{
  "model": "encoder-decoder audio transcriber",
  "dataset": "two synthetic voices taking turns or overlapping, over music, noise or silence",
  "train_examples": 26041,
  "gain_aug_db": 6,
  "n_mels": 80,
  "hop_length": 160,
  "input": "log_mel",
  "spec_augment": false,
  "win_length": 512,
  "tokenizer": "word",
  "vocab_size": 209,
  "encoder_arch": "conformer",
  "encoder_norm": "layernorm",
  "encoder_activation": "squared_relu",
  "encoder_mlp_ratio": 4,
  "encoder_head_dim": 64,
  "encoder_fused_qkv": true,
  "encoder_qk_norm": false,
  "encoder_dropout": 0.05,
  "encoder_inner_norm": false,
  "encoder_moe": "top_k",
  "encoder_num_experts": 64,
  "encoder_moe_every": 2,
  "encoder_expert_mlp_ratio": 1,
  "encoder_experts_per_token": 1,
  "encoder_shared_expert": false,
  "encoder_subsampling": 4,
  "encoder_layers": 8,
  "encoder_width": 160,
  "encoder_positions": "rope",
  "encoder_kernel_size": 15,
  "fusion": "prefix",
  "decoder_width": 256,
  "decoder_layers": 8,
  "decoder_norm": "layernorm",
  "decoder_norm_position": "sandwich",
  "decoder_activation": "relu",
  "decoder_mlp_ratio": 4,
  "decoder_head_dim": 48,
  "decoder_fused_qkv": true,
  "decoder_bias": "all",
  "decoder_qk_norm": false,
  "decoder_parallel_block": false,
  "decoder_inner_norm": false,
  "decoder_drop_path": 0.15,
  "decoder_positions": "rope",
  "decoder_prefix_bidirectional": true,
  "decoder_connector": "linear",
  "decoder_tie_embeddings": false,
  "residual_init": "scaled_by_depth",
  "optimizer": "soap",
  "beta2": 0.95,
  "learning_rate": 0.0014,
  "beta1": 0.9,
  "shampoo_beta": 0.95,
  "eps": 1e-08,
  "precondition_frequency": 50,
  "max_precond_dim": 1024,
  "one_sided": true,
  "adamw_lr_other_params": 0.0022,
  "max_steps": 4700,
  "batch_size": 64,
  "epochs": 11.6,
  "lr_schedule": "linear",
  "final_lr_fraction": 0,
  "warmup_steps": 230,
  "weight_decay": 0.5,
  "adamw_weight_decay_other_params": 0.05
}
Rows from block 5 of the audio encoder of a small encoder-decoder audio transcriber, named by matrix and row number. Rows with one number within an expert belong to one neuron, the router's apart. Each number is 200 + 40 x the weight over its row's rms, rounded and kept within 0 to 999. All counts start at 0.
After each expert's rows are labels from the 100 clips, of 14976, where the router gives the expert most weight on average: "top examples" is what is common among them. Only what is clearly more common there than usual is listed. The data: two synthetic voices taking turns or overlapping, over music, noise or silence.
# router: router (encoder.blocks.5.mlp.router.weight, 64x160, trained with AdamW), inputs 108-159
# up: expert up (encoder.blocks.5.mlp.up, 64x160x160), inputs 108-159
# down: expert down (encoder.blocks.5.mlp.down, 64x160x160, transposed), outputs 108-159

# expert 2
router.2,217,207,163,163,276,269,178,237,227,176,161,205,217,226,230,171,173,257,193,189,178,198,217,147,122,117,144,186,175,192,164,198,215,227,204,186,269,136,248,202,269,179,137,228,206,135,227,201,288,184,139,157
up.0,179,175,210,251,152,160,241,199,183,194,202,246,189,269,179,244,168,146,140,151,193,276,214,241,200,198,196,191,246,172,244,168,147,193,129,270,155,232,193,183,204,231,188,158,127,287,134,191,118,211,174,251
down.0,245,232,234,89,244,203,230,140,150,226,201,245,247,208,232,142,161,168,206,214,168,292,202,248,139,236,140,158,114,241,223,190,243,260,211,156,213,222,287,142,165,194,178,243,194,203,219,263,284,170,188,273
up.1,218,153,258,159,216,158,184,163,185,207,198,212,183,220,150,201,245,196,201,212,207,294,224,145,240,209,200,224,180,243,319,204,152,206,138,245,215,183,199,194,182,262,206,220,222,192,241,230,198,222,183,211
down.1,227,220,128,160,207,217,246,145,135,259,219,230,148,218,180,216,163,193,148,129,207,187,242,146,179,198,219,227,125,258,225,185,199,183,205,212,200,189,211,181,185,155,215,245,232,195,165,195,202,224,230,252
up.2,193,261,197,246,233,198,214,196,200,211,217,183,157,142,280,191,144,163,173,200,276,239,195,295,139,245,199,106,168,134,196,233,167,263,175,277,157,316,142,314,218,208,190,200,169,228,230,200,142,158,168,198
down.2,224,258,154,224,247,144,247,154,192,219,206,154,224,267,161,241,235,203,184,221,203,193,214,248,204,231,237,253,200,206,156,234,170,239,192,189,202,229,220,167,169,181,181,153,222,237,141,135,199,210,157,222
up.3,168,183,261,171,242,179,192,133,238,145,221,257,190,235,156,169,204,226,146,241,176,132,164,160,216,218,239,223,153,217,233,243,231,209,188,117,138,144,239,187,152,213,149,174,210,206,215,204,217,281,187,187
down.3,167,216,177,172,210,282,156,163,258,214,125,183,187,133,273,167,201,150,179,136,236,246,235,208,261,263,252,187,190,179,205,193,279,174,233,193,250,255,186,192,173,178,210,200,230,159,210,185,190,199,165,191
up.4,211,195,104,291,146,214,247,192,127,191,203,150,188,238,165,190,265,161,224,159,168,204,248,156,212,237,204,205,257,182,162,226,201,221,176,189,195,266,217,213,234,105,198,187,208,236,117,171,194,236,240,234
down.4,190,201,267,233,251,207,178,106,213,207,217,108,179,196,314,202,203,213,196,224,213,248,245,232,243,137,271,236,194,222,280,231,200,248,246,266,134,239,239,177,220,142,218,238,151,188,179,144,214,126,215,283
up.5,204,260,226,281,204,226,209,227,123,224,223,168,193,156,204,285,237,210,138,173,168,213,257,192,137,197,195,168,159,184,154,201,161,262,146,177,172,220,193,216,213,256,175,169,206,216,141,206,162,203,247,245
down.5,205,144,184,198,211,237,165,128,225,214,182,190,203,220,173,231,230,245,177,191,190,218,230,216,186,162,107,182,172,186,250,217,205,111,216,222,157,232,196,181,200,231,134,251,247,191,178,183,224,124,266,214
top examples: clipping

# expert 34
router.34,171,178,215,175,175,143,247,227,225,140,203,210,212,148,225,134,247,181,170,271,207,151,187,172,226,145,211,241,226,235,242,175,188,204,211,157,148,157,188,298,169,219,194,222,168,191,136,249,117,176,254,227
up.0,184,225,164,290,182,225,205,222,150,275,163,168,162,197,166,207,138,272,156,111,195,214,248,228,195,190,171,195,200,157,129,193,183,261,136,259,217,246,233,79,188,92,163,188,207,194,261,135,246,173,132,184
down.0,223,234,201,189,203,219,229,221,111,136,164,248,187,298,164,196,129,187,167,189,178,204,230,179,219,145,206,141,232,188,204,177,188,224,219,202,181,222,220,255,175,196,285,201,215,290,178,147,197,203,186,229
up.1,152,226,241,107,213,200,230,120,257,215,207,254,237,215,206,189,193,158,209,198,189,221,166,174,220,188,268,223,212,240,262,193,201,181,249,110,211,128,59,215,199,230,176,131,120,184,177,201,165,170,261,229
down.1,164,234,181,199,214,143,241,239,241,252,274,155,290,152,152,180,170,206,213,232,249,168,193,267,206,228,187,218,251,188,235,198,236,210,205,158,113,219,142,183,160,227,168,190,197,211,137,219,153,241,251,145
up.2,230,145,280,162,146,209,189,180,246,243,237,223,258,293,243,143,211,194,237,245,243,182,248,224,236,250,167,237,224,173,225,206,192,158,199,216,154,241,197,221,235,209,325,230,211,200,187,257,192,228,182,206
down.2,158,160,190,234,245,175,171,193,274,276,141,177,216,160,236,126,220,168,308,194,228,192,250,225,244,246,198,148,185,231,223,153,241,154,229,179,270,176,253,204,148,157,149,241,182,189,242,156,280,277,179,220
up.3,148,234,179,181,230,232,149,163,179,199,200,259,229,213,187,273,168,239,206,170,159,200,167,229,166,182,216,165,104,181,203,224,192,249,186,205,218,246,238,174,150,180,190,148,177,227,206,152,243,176,166,183
down.3,249,234,189,172,260,157,160,203,211,194,236,209,250,260,276,230,164,170,234,151,191,188,160,232,254,214,283,166,236,238,156,183,203,215,173,135,151,192,219,212,171,214,145,230,205,141,235,202,157,230,186,229
up.4,253,241,201,219,223,246,202,288,215,201,109,248,250,187,209,205,259,264,282,232,172,159,230,180,177,113,145,219,227,193,144,218,324,213,196,152,154,191,129,262,202,154,131,172,235,157,186,210,213,239,217,157
down.4,162,156,139,244,196,220,163,234,177,149,266,282,159,229,205,155,223,200,248,227,209,193,155,206,275,194,279,288,167,220,271,215,242,171,287,213,293,217,179,141,172,230,245,246,152,176,169,221,144,222,204,242
up.5,230,192,207,227,231,239,190,192,249,246,195,153,105,192,220,205,175,221,206,190,196,157,180,129,136,150,235,173,247,201,207,235,207,286,206,217,201,256,177,224,212,163,150,166,159,146,169,186,219,223,194,169
down.5,172,285,163,213,217,240,179,210,223,207,234,196,237,144,264,153,224,170,187,169,233,178,142,226,251,208,267,219,157,181,200,221,276,151,314,193,241,187,101,172,123,211,194,205,192,183,97,160,169,241,250,152
top examples: reverberation; text has "clock"

# expert 46
router.46,262,166,195,250,181,163,247,243,268,174,237,150,192,207,170,221,145,271,207,220,167,201,216,189,240,150,168,244,206,202,242,155,143,236,179,196,129,202,242,181,226,201,196,279,183,145,259,258,290,233,245,172
up.0,155,221,235,229,153,175,197,139,220,169,201,194,172,202,237,175,245,169,156,133,254,188,187,236,197,224,185,177,173,209,187,221,163,142,201,206,213,129,240,251,177,293,254,247,239,202,177,291,169,207,231,214
down.0,151,159,197,194,170,139,217,198,187,196,191,262,226,176,192,140,179,222,209,171,183,227,284,190,236,210,156,176,221,224,162,178,202,225,160,175,145,209,222,203,226,216,195,132,236,247,172,208,249,181,160,241
up.1,275,266,194,147,178,197,133,262,185,165,240,169,128,252,223,259,195,186,229,182,241,173,179,150,224,169,180,238,167,241,219,162,207,188,221,207,224,154,233,182,181,242,203,207,224,164,220,188,219,174,181,166
down.1,255,243,234,178,228,211,230,168,192,184,186,170,209,154,155,194,160,199,273,173,217,176,189,210,240,182,178,220,167,310,148,181,170,170,230,120,245,238,291,235,238,167,153,207,287,232,172,162,252,230,173,201
up.2,214,244,211,121,192,229,255,221,140,149,210,241,195,177,225,198,198,195,214,183,231,158,250,238,155,210,98,226,229,170,148,215,172,177,263,206,217,122,150,316,179,233,184,143,198,213,175,127,102,197,201,221
down.2,220,207,212,195,198,232,301,157,227,243,172,200,215,166,123,239,229,238,181,222,175,160,178,156,204,177,251,177,232,231,203,283,212,161,293,186,196,160,235,241,214,176,141,191,235,166,161,180,174,167,188,193
up.3,241,212,153,170,161,167,176,232,195,207,118,201,121,207,200,171,186,216,199,249,202,240,184,234,281,143,183,191,210,282,214,265,196,183,165,214,138,156,229,150,212,256,211,238,173,174,201,249,264,219,168,181
down.3,238,169,255,181,243,154,205,261,223,213,162,179,282,121,150,177,161,195,258,180,213,220,211,161,241,148,124,150,231,259,263,174,242,217,224,138,272,180,242,228,227,193,157,186,255,154,278,154,250,210,200,235
up.4,301,204,208,208,172,254,180,183,184,243,183,162,211,232,143,173,243,247,225,182,268,162,183,231,262,180,141,224,232,238,217,214,164,226,158,157,239,162,316,189,190,140,218,199,217,183,178,262,203,199,137,159
down.4,175,270,236,176,267,147,275,216,194,237,151,153,237,225,181,232,218,219,239,208,98,248,227,223,173,114,214,212,165,226,220,285,208,132,228,181,223,258,249,255,237,222,180,157,220,192,206,129,175,197,189,268
up.5,205,247,230,162,180,254,183,202,259,242,273,234,181,196,132,133,196,281,245,189,215,183,210,178,217,150,259,190,249,201,237,225,177,214,167,167,227,173,201,204,255,186,271,196,266,124,241,247,275,185,212,194
down.5,223,219,240,201,231,161,200,217,274,195,171,174,233,186,203,253,120,201,236,205,139,168,227,252,250,215,177,199,173,198,249,210,237,183,214,141,170,191,220,226,208,190,190,169,196,233,275,188,220,222,174,232
top examples: second voice: none

# expert 27
router.27,181,152,151,234,176,222,272,215,228,140,230,197,180,219,190,124,241,250,164,225,193,212,252,178,213,230,175,193,215,128,220,199,82,218,147,212,211,209,257,200,230,211,221,244,134,157,212,187,288,209,161,207
up.0,168,177,209,169,218,225,212,175,122,236,166,207,166,123,238,215,205,218,216,138,222,155,179,229,176,231,176,174,165,179,162,213,211,243,210,202,152,194,167,260,160,209,174,163,215,282,195,247,142,229,237,118
down.0,211,235,164,241,206,212,148,212,247,225,253,253,248,145,230,240,214,184,209,216,231,209,205,287,152,186,118,231,225,142,196,228,214,184,191,173,206,163,159,218,177,223,154,241,223,236,146,196,182,216,172,146
up.1,275,278,198,205,181,154,177,203,212,115,165,132,128,183,213,176,176,224,238,243,228,132,142,149,288,220,272,204,147,172,244,192,198,174,125,165,162,171,227,173,187,209,236,227,221,196,260,140,245,212,185,175
down.1,192,303,184,111,179,173,93,201,211,234,196,242,164,241,264,284,146,216,273,208,199,175,182,176,192,200,193,264,130,200,151,159,165,126,256,258,220,176,167,214,279,266,225,127,258,205,207,228,257,196,190,191
up.2,121,167,188,196,177,135,161,172,180,174,212,224,184,94,279,235,198,209,234,121,196,194,118,196,226,208,311,219,228,279,191,178,226,213,239,248,147,195,236,219,183,160,179,143,174,273,216,281,158,170,243,191
down.2,165,184,251,183,180,101,207,182,228,112,147,135,215,209,200,263,170,249,197,153,283,221,173,117,204,233,225,239,248,232,200,129,257,172,140,212,240,242,181,193,236,159,232,149,189,230,257,149,224,256,124,157
up.3,177,256,165,196,230,129,235,230,252,152,203,148,202,144,165,151,238,209,189,212,274,166,206,207,211,203,227,250,136,286,218,217,201,142,211,162,185,161,230,253,194,202,251,273,194,160,226,278,250,145,159,263
down.3,166,221,205,153,181,268,180,210,286,195,233,172,221,254,265,209,98,175,270,252,182,167,179,243,226,153,224,232,152,184,153,134,283,151,184,287,204,182,209,190,307,218,279,201,254,206,171,176,268,199,264,211
up.4,230,245,148,204,243,204,144,229,180,247,192,214,235,227,238,275,223,173,204,152,235,155,198,216,225,180,207,225,240,204,161,142,270,261,262,181,236,190,182,236,154,187,202,165,210,270,147,232,142,158,187,208
down.4,175,272,141,183,136,231,180,180,163,189,216,266,249,146,193,252,218,195,149,178,114,229,262,153,243,149,190,169,233,228,173,217,178,145,214,273,215,233,187,175,260,174,278,210,252,251,147,196,116,165,230,172
up.5,259,223,211,123,259,140,211,217,256,149,173,211,190,171,158,255,197,159,291,233,195,218,280,206,226,193,147,150,140,223,277,154,181,166,190,195,286,223,217,195,170,169,172,249,222,170,291,167,219,186,224,251
down.5,244,225,213,186,154,209,172,186,198,182,215,190,184,194,294,265,192,192,274,180,201,193,148,199,196,215,156,236,186,184,136,132,215,180,250,200,234,178,119,198,267,219,195,165,237,146,176,187,236,192,165,194
top examples: second voice: none; text has "stop"

# expert 62
router.62,151,233,142,212,243,264,245,242,268,122,215,179,256,182,132,195,197,239,175,263,199,191,156,231,219,132,132,261,255,163,181,207,185,177,192,196,213,229,192,190,244,154,223,198,231,178,157,234,226,146,191,204
up.0,123,252,205,208,170,193,203,182,249,147,176,267,221,197,137,173,164,211,168,255,215,182,158,239,199,199,213,151,231,139,152,152,201,175,240,148,223,158,216,156,233,179,240,172,275,181,166,222,225,215,228,243
down.0,161,253,188,296,173,201,184,175,207,202,199,220,196,216,207,198,182,109,111,175,205,224,241,207,229,196,227,152,308,177,240,210,217,238,238,119,195,211,226,252,254,219,276,172,202,263,237,188,228,210,301,203
up.1,207,227,190,137,167,152,181,143,292,148,196,254,229,177,218,147,197,166,166,215,218,141,121,208,227,158,256,173,194,222,183,147,149,175,233,130,269,178,165,179,151,177,246,179,230,198,252,264,270,227,235,296
down.1,169,223,209,281,136,170,176,217,256,247,185,215,169,209,188,154,214,119,144,172,211,197,199,226,223,167,178,189,294,137,247,184,232,237,205,130,252,163,235,240,268,222,255,140,180,228,248,212,218,228,204,202
up.2,207,205,238,218,181,112,207,200,207,219,248,229,190,190,145,158,214,125,189,219,126,205,223,216,184,190,237,237,207,269,200,162,162,170,153,208,194,188,182,170,200,188,291,167,177,244,208,183,207,175,297,288
down.2,198,274,161,187,127,128,195,190,142,256,178,165,212,208,216,238,215,212,216,190,102,230,222,228,202,137,224,191,224,234,196,221,208,235,191,192,201,233,187,226,259,177,189,191,183,233,225,167,251,211,222,195
up.3,162,152,197,263,208,166,234,226,187,184,183,186,191,126,215,224,207,201,253,236,273,143,232,271,225,191,152,218,244,126,196,169,161,245,148,203,164,169,208,166,252,129,205,212,179,233,156,249,173,172,230,223
down.3,201,133,229,154,204,263,133,228,151,201,180,241,110,233,251,211,88,150,186,136,240,193,205,194,140,229,225,221,208,164,191,184,203,210,201,162,192,234,218,179,285,148,257,142,241,213,225,235,222,200,225,188
up.4,200,143,214,245,252,183,321,293,183,228,242,171,236,153,172,187,202,205,182,190,237,80,249,230,192,200,187,189,222,142,204,165,150,286,191,188,208,207,243,261,184,188,160,229,112,188,208,231,180,196,275,180
down.4,235,98,159,225,152,145,151,237,208,240,151,211,231,179,222,192,168,249,160,202,207,219,176,240,229,203,235,181,163,188,243,169,170,147,260,154,214,232,224,258,232,158,224,211,192,201,216,179,207,259,192,209
up.5,158,268,195,210,144,150,190,166,224,256,231,196,186,249,200,171,204,178,275,131,225,205,266,175,209,237,273,220,263,205,206,210,195,187,212,247,161,177,111,181,274,295,173,250,139,249,180,188,159,246,130,168
down.5,200,184,198,246,170,206,190,169,156,172,169,223,249,235,174,216,225,198,186,176,207,221,187,147,147,205,218,173,235,269,275,108,231,233,169,214,152,180,203,165,206,189,266,122,167,211,150,243,164,244,166,200
top examples: clipping; reverberation

# expert 10
router.10,131,167,174,220,255,221,225,257,219,174,193,211,185,164,160,202,142,233,231,222,175,164,223,228,168,160,101,237,225,141,131,214,192,247,154,203,190,205,257,248,281,153,203,218,161,171,248,264,270,218,211,140
up.0,188,217,129,201,250,213,178,216,225,232,201,212,171,189,221,210,178,198,261,191,250,186,211,207,238,178,154,197,316,282,178,211,245,248,209,263,150,200,278,207,211,241,206,271,223,206,268,221,250,131,247,200
down.0,236,165,188,271,168,163,194,252,192,155,191,224,166,182,170,197,130,179,169,186,229,201,158,109,254,120,252,167,193,169,189,230,206,190,186,218,151,238,180,211,159,225,174,90,180,100,259,214,138,192,172,177
up.1,222,226,132,224,192,160,211,234,113,201,200,233,156,211,237,170,233,173,137,124,190,219,194,227,200,203,249,258,179,240,159,186,170,180,139,144,225,231,227,215,124,167,217,151,242,197,174,191,224,165,234,212
down.1,226,214,217,176,200,232,193,236,177,173,252,204,210,225,184,198,129,147,267,173,143,213,190,171,222,168,224,169,259,188,67,183,235,167,263,226,168,171,195,241,245,201,225,161,206,238,110,183,192,181,274,236
up.2,231,242,166,186,200,129,196,204,210,190,191,136,194,244,231,196,179,101,153,183,150,238,188,182,219,254,233,213,153,158,208,147,214,208,181,249,202,217,188,172,155,144,229,155,162,199,207,206,205,171,190,199
down.2,209,218,200,225,120,208,180,250,287,165,228,210,233,208,213,261,239,248,242,259,241,153,182,201,208,226,203,197,241,159,172,229,153,198,203,184,187,159,250,271,221,215,249,257,278,181,256,179,140,227,219,210
up.3,218,247,186,191,148,216,203,166,236,204,193,242,229,239,156,219,180,238,132,155,154,197,198,173,258,241,215,321,216,227,142,194,243,153,249,184,139,184,124,175,144,178,212,164,235,182,109,255,216,160,197,218
down.3,220,262,226,166,210,214,232,206,153,192,200,222,159,297,97,217,148,134,210,221,224,254,185,233,101,297,226,189,244,176,187,89,218,167,118,233,201,148,183,277,221,165,233,177,169,138,270,217,211,194,182,166
up.4,176,239,199,209,137,203,182,165,184,213,214,250,224,233,215,190,245,168,170,156,218,233,125,215,197,235,238,125,173,183,146,207,172,246,218,208,183,204,157,243,115,195,167,218,157,251,203,108,207,140,164,244
down.4,249,168,186,139,236,236,211,207,227,230,187,223,126,131,186,177,191,266,102,211,156,209,208,197,195,216,258,173,219,213,245,166,192,178,278,155,252,179,163,202,182,158,191,183,202,233,228,270,89,269,175,225
up.5,252,214,174,262,263,264,152,246,210,221,131,178,216,156,175,236,171,251,185,238,186,199,221,236,177,156,139,183,183,270,196,171,259,190,168,242,132,129,238,189,200,186,186,243,218,134,260,183,206,153,287,213
down.5,173,193,169,322,197,188,245,202,202,214,160,175,145,139,231,205,151,176,174,149,165,226,206,123,223,116,191,177,119,209,208,244,176,171,155,167,184,238,190,191,228,228,172,170,157,193,220,218,109,182,197,232
top examples: second voice: none; background: everyday noise; crickets

# expert 56
router.56,206,116,176,269,210,149,212,257,228,124,245,208,292,179,129,201,218,200,201,232,161,176,182,203,208,198,224,156,213,180,153,196,176,176,184,221,216,203,149,287,152,175,261,195,199,146,187,152,216,259,144,153
up.0,185,249,203,229,167,226,119,171,185,204,206,182,196,220,217,150,174,224,168,222,205,189,196,207,185,258,208,175,192,189,142,182,231,275,208,215,242,202,210,243,176,228,220,175,219,256,127,180,99,145,184,201
down.0,235,228,203,228,212,136,187,231,234,177,199,228,258,223,255,116,131,233,126,189,191,193,231,191,203,223,201,261,177,284,243,163,247,166,204,238,233,225,209,223,178,194,135,114,223,182,162,203,194,140,268,234
up.1,260,183,184,205,174,198,220,224,213,293,225,212,204,213,181,158,224,184,281,66,224,170,184,227,293,208,210,182,208,235,221,237,213,204,224,216,243,243,157,239,180,281,198,240,195,208,174,162,145,237,266,167
down.1,166,197,251,190,204,158,330,182,255,240,182,138,171,220,260,116,211,114,206,146,163,209,214,190,163,202,209,235,240,228,223,195,203,139,215,176,206,212,198,210,186,200,256,203,149,290,150,202,137,224,258,225
up.2,159,165,183,258,193,156,198,150,201,210,183,174,221,248,250,201,195,105,184,209,152,226,244,281,256,241,235,214,230,174,226,228,204,164,199,219,138,265,166,176,191,239,204,148,147,211,199,193,181,214,122,237
down.2,254,286,175,162,158,182,155,173,192,175,171,150,242,201,181,282,100,144,174,175,190,145,229,209,173,250,223,276,212,251,95,177,224,229,201,238,211,259,261,223,166,166,213,175,196,228,224,171,263,150,244,283
up.3,214,225,177,143,256,242,173,246,246,186,236,239,201,226,193,187,198,244,282,196,223,155,137,105,141,105,176,260,174,268,208,202,199,252,222,116,259,163,176,193,228,167,215,158,267,175,253,165,233,196,186,202
down.3,193,204,202,133,197,131,182,145,123,218,212,193,169,201,243,175,165,199,212,183,202,203,233,158,134,211,212,161,143,214,132,148,190,218,173,280,166,171,211,156,206,170,231,205,250,283,241,163,199,226,230,273
up.4,211,183,196,141,197,137,164,161,203,160,223,168,244,199,191,210,259,138,283,166,198,245,197,281,239,220,298,190,244,150,219,203,211,181,198,251,145,286,129,182,145,145,217,168,186,160,208,216,242,245,188,156
down.4,240,189,154,228,188,186,260,272,206,170,213,180,197,227,171,273,146,162,164,136,152,143,220,183,134,197,241,233,181,243,130,198,270,214,209,191,241,266,235,159,134,166,306,139,253,243,196,213,212,127,222,303
up.5,153,253,175,181,211,196,170,187,185,242,196,199,198,202,211,259,130,211,177,203,210,229,203,215,199,193,160,152,183,245,123,188,250,256,195,207,248,193,287,192,170,193,185,184,245,203,221,198,199,162,227,271
down.5,221,238,193,218,180,205,175,163,242,180,160,176,223,203,244,180,230,224,135,270,142,162,183,230,228,199,144,200,205,170,171,260,260,217,139,194,249,229,231,143,217,143,194,237,190,209,188,219,242,170,320,187
top examples: text has "wheel"

# expert 39
router.39,226,179,220,208,183,212,215,144,258,283,251,240,185,232,230,190,170,185,207,157,171,240,213,266,225,244,246,146,217,201,189,212,214,253,217,213,180,194,200,119,178,107,183,204,158,173,188,183,195,214,184,260
up.0,217,234,204,150,174,234,216,152,266,202,227,251,192,226,230,176,172,227,251,168,214,199,171,155,245,201,185,175,280,241,243,236,270,178,234,170,210,162,220,220,242,221,288,265,221,155,191,214,186,227,204,165
down.0,176,145,240,228,102,266,190,147,219,181,173,250,241,142,177,179,203,133,186,246,168,201,235,136,199,102,214,189,185,214,234,157,254,219,185,268,136,202,252,162,141,210,200,195,222,267,156,193,207,235,230,153
up.1,192,174,142,216,220,138,290,175,213,208,235,225,295,202,157,216,239,168,177,135,209,226,213,241,205,190,244,181,209,170,239,146,158,157,224,172,202,181,184,151,173,224,263,152,193,193,118,192,222,224,172,237
down.1,234,243,198,132,191,239,205,173,149,283,185,202,152,187,228,179,168,172,122,206,201,142,218,193,222,234,229,212,174,211,204,124,249,116,235,151,193,184,181,173,218,250,184,186,253,173,216,208,219,255,249,191
up.2,206,204,229,177,129,267,266,214,244,148,158,239,147,98,216,188,101,298,177,181,228,181,134,270,213,243,176,164,198,203,163,181,153,227,204,157,214,130,226,196,187,101,253,189,233,124,157,217,177,182,146,207
down.2,203,182,253,155,150,215,115,161,224,251,181,247,267,162,233,218,142,213,181,233,211,174,253,137,257,193,194,294,230,202,141,198,270,198,159,163,142,214,172,194,212,157,215,251,234,187,159,180,178,265,142,262
up.3,186,255,119,196,198,217,198,176,254,243,220,208,212,282,181,216,138,137,199,181,227,252,211,220,189,184,106,225,192,243,197,192,145,196,240,199,235,258,210,119,279,291,208,213,165,162,245,136,196,111,203,251
down.3,215,229,148,158,225,159,197,187,164,290,212,161,172,224,178,194,247,158,164,228,268,173,187,146,172,187,170,172,185,202,196,166,240,139,195,189,238,164,225,147,199,207,215,199,151,175,187,249,262,266,202,180
up.4,207,165,187,181,266,199,185,154,176,247,213,219,174,228,169,240,179,170,193,193,182,190,147,204,222,203,255,191,258,236,242,237,216,213,243,173,203,190,253,218,198,186,217,300,175,155,167,224,205,268,167,145
down.4,209,154,166,213,143,222,226,165,225,195,145,230,268,152,234,224,171,179,129,256,175,146,221,193,273,177,227,186,164,239,218,188,263,147,202,153,208,183,244,168,171,140,278,168,199,194,142,188,179,221,247,164
up.5,221,286,177,289,213,294,119,285,176,186,153,215,137,145,185,247,161,239,189,229,213,218,121,219,157,197,193,215,160,188,197,158,274,273,158,191,181,221,221,208,131,191,160,164,279,164,206,182,251,146,198,189
down.5,183,242,255,152,197,195,217,228,197,277,189,287,163,183,128,218,185,227,169,181,166,158,173,139,180,155,191,93,137,186,192,213,198,241,214,171,185,204,197,198,199,187,266,147,210,243,257,243,200,198,185,267
top examples: text has "yellow"